From a checkpoint of a small model that predicts nearness at each pixel.
Training: 5300 steps, batches of 192.
Data: 36250 training examples, 28.1 epochs.
Rows from block 12 of a small model that predicts nearness at each pixel, named by matrix and row number. Rows with one number belong to one channel. Each number is 500 + 50 x the weight over its row's rms, rounded and kept within 0 to 999. All counts start at 0. Numbers have three digits each.
After each channel's rows are labels from the 100 images, of 14976, where the channel reaches its highest value: "responds to" is what is common among them. Only what is clearly more common there than usual is listed. The data: rendered rooms with furniture. In brackets: how many of the 100.
# convs0: first 3x3 conv (model.decb.0.2.convs.0.weight, 128x128x3x3, each kernel summed), inputs 0-127
# convs1: second 3x3 conv (model.decb.0.2.convs.1.weight, 128x128x3x3, transposed, each kernel summed), outputs 0-127

convs0.50:560460481423475466469501490495527343516458573567434484474543423467473507378454446483448472498492513544500430511524494460440514554454566499453511435510573470531353441428450580490504448424494470405457508473516474469470469495511541397540502419484376476418420495498518495444539435472483462447449456416486562539516436538478462463509476438465436418518528487507509554495459384489535524504486
convs1.50:503476408548528471478442515454508513505511453443629498467475484453510446541475518535517476538485412495493483549502533482587443497418502474540568533574491531457516475516447565477477525424531385438525558600440414547507472459498499495432505594498584413488533483478485533435517482495572561623438507623527457474512513466536517479451490548460503452390470545605616455527500605577490505528487
responds to: trophy (87); largest object: trophy (61)

convs0.6:590483482513426389456538488438486495483429568385515460480546487463515458407488505431497508553474453495607397538524431483443445538541451470471562394467520407513460468467551443611492557542501543577461531597514460567523436391539533485525479427435490569503492480443473508443475464607491544481478467542450483476515498555489550471520500455457528474527514552541505509479529568402450538446405
convs1.6:468501545447534477441474508362616453439478460585517488482495582421462524494520496487435477527560475605500581557493535469506481452412445532428561468464581501397469479417490523480449463502539463408479417461481526526509484529472560466489477483459368411468512490437587422565534542497488501537556498597550584467523535512451424489540441552512540509528559422437481463460496531478553544509563
responds to: trophy (52); flower (35); arch (33); largest object: trophy (28)

convs0.38:520496509437530533533509565585480489488438419394454471547576523499481540485381557520517475473487497535582455481543544594465597450460441444644379462518455468562536532446478511511509417476548532503501454500455519547484511465444467498534452435529539526459479587477576433387502503439499470488454411426439552564400444506493468487481534432543546424477500456492577518577519493510476460550445
convs1.38:479489478488391554483583430477436473489517507544479570445421482504480464495532538525441495528534537481454549537483519454397394553552553506468573494501555491372513472556477587509483528503478536487605532519539473513482532485522599545570512600504426554454530472482512607482534455586513459586583599574483548523546496478452454536526461526447485526621525536528470466434501550409541538402541
responds to: lamp (58); umbrella (47)

convs0.101:508406403546530442472429476471495371504438533482547526463461453509555524454544602527497429594545595489432474510531528539486454440482454460542523550493508454469535385558482524488519462614551533509462443470526528518401477472542472525507472549472446481473471513518578479426508503551547563516468449452425505417569464489531602448491536624473568489385447482474491403429480446475499461486515
convs1.101:499465457492552603546411516477524547491514468507521396475473485453463536505410513605490446498474532530488507523518459504460553485631500505437458542450558440508487525422496443492469537531498493470452490504524421526583590529427537496429384537459443516532523558525562421520455473503486436491566655595549447553469510485511526546441511411552542473562496409425503472489453485462553504471631
responds to: lamp (94); largest object: lamp (55)

convs0.100:452456361570420507521478507467487646504540535546468477553584501503456460567457469416432463547485507478498392499518552436478532511518481562529506484446489497505519524461478434577477503455434398469481448538567494519453488471522590522501572458469494501370549592471476364485535495519554507503638532511485549496460362484492461523428521482554407486523507463510418480483516466485497482471502
convs1.100:460526583438521460499549478460583449451502460473506415470479522528497491426564371507567530416514500518459468557489481469474429464458453592476481582559607498471466496478484497475503444587531596487517452469441539536521457525444483417532489447477532525554489505382518523428469580439459457533498549598546531546509609516594372597557569521454480537586474445523554511521490485505556498509489
responds to: lamp (54); count: four (45); umbrella (44)

convs0.0:502512466511427519527510558485506519496510623591437497456361469493502551522504451494442513533549453516526554490509517459494545483457509519475552536537493494416465478507466592546576442469477534462402519423424455420392518545466532487497556415525501481474503477492571487433463493507437451377460460496537559393543518617376516507491442534434392503469424545484445447485472554508492452419547
convs1.0:437457500567487514550475482473527517564504497440576494547545444482479438527515499618572482495472430498542435386560507474539448538439567481551385484542502516566505557524517440489518531469555458452509562569507485482493454498464435554409508528489590578442560433475442482480592434483600548530527490406563393533489500468407442589529519583511414545442492447540486533493531522477483499504385
responds to: ladder (41)

convs0.115:506525462435431438485553523514565381460549548443505517471496490418452528506512555451450487497395433485526455530557561550511509487501519461432591466509524458528516525477473540353413504479545486497518512443478488528576436519500483492505602467548500455430446488517474390548529465536484440373513484409475524613448466590531536411583478451438441386505432500489472501437511480554458488496542
convs1.115:520530458523489491471568487482519533449508513506479376552475455576422461511482506511577514511446463452508589431465404418502505480584463482467499471535536562543508442475469444530432543410386459445593465436400457490463520468572531462459458526448423534462546482609540567363450552496423480518480514480436514529545514401517491540358449475485459514525508505443462450415539463510490475484488
responds to: trophy (60); count: four (48); largest object: trophy (40)

convs0.110:483434588476433580575538493519359468469552485419489463371450460446500482417496501549406528528500425500496400466411541410452513537568579513535497460438496538501480534432531506459547480488445609452390526544509543511408524403550534494486502483481481461498509498541478493414573532488511457584454411460461566568514482476476562454532466526445582494482461536543486510409470519498512509477482
convs1.110:457521460391488438565468535472522530471491568577483503488538525521497488490479513576460393565498449477566408563538390435534484415488454418541445536498472498471521518468456536557424526532488465462590540542575539481609497542480513567476538429403533517542488483495583466551440389541517477480464520494415430475480489516464478553448533567521388582546423420511407502479524421525461531517552
responds to: ladder (70); count: four (41); largest object: ladder (31)

convs0.57:473510561484528397533550485491547535521510563516567463572550441535509452497517402497539540501462451461524558461498510454543384505516493470538586426454459469522521531490493475553513563498537496490518412603448435580591473547512371481471457469529536504519544414528387518618545448548584577466558541467481442525451552479575504483580557495485561381516613483430486510505504531463498525515453
convs1.57:521485532513513528421527493456457485503505473528429481428538386478480509468437439480546502499485597475455505548483454422546512437522426490475418539439564537570539448483589385573445408515478439571549559519484518498394475555587541502515498502493472511509459543477591534426480451434456491518530592548507429567589446585464515494437528478450467532427387515516417415500453462524474464424528
responds to: trophy (72); largest object: trophy (42); count: four (39)

convs0.52:521445638523451604555485477512521474443600489507430642548514533477482465480460526467391463530462526556543505533573480485514445552469573506508515520541427559422456439523498580477501457484524546434486542487368498524505504466502385470527460469506505572530482543478505504401457446434522391441489542456436532440548499506565449516453465544450480412462457481469481526555572605506493551505451
convs1.52:490513499555537475486501468460477476545491424547468442493518554548556477491583494535524462474485421461455467394568514524480481560493669453511452522436479492568390495522525478543555553486449518527505414450518489426447511464512520493485424487443476456415498492564456397408497455538473514547469498483423479420397385547516512535519449454553459571608532474430460430479474440613461471490554
responds to: ladder (56); flower (53); largest object: flower (38); largest object: ladder (30)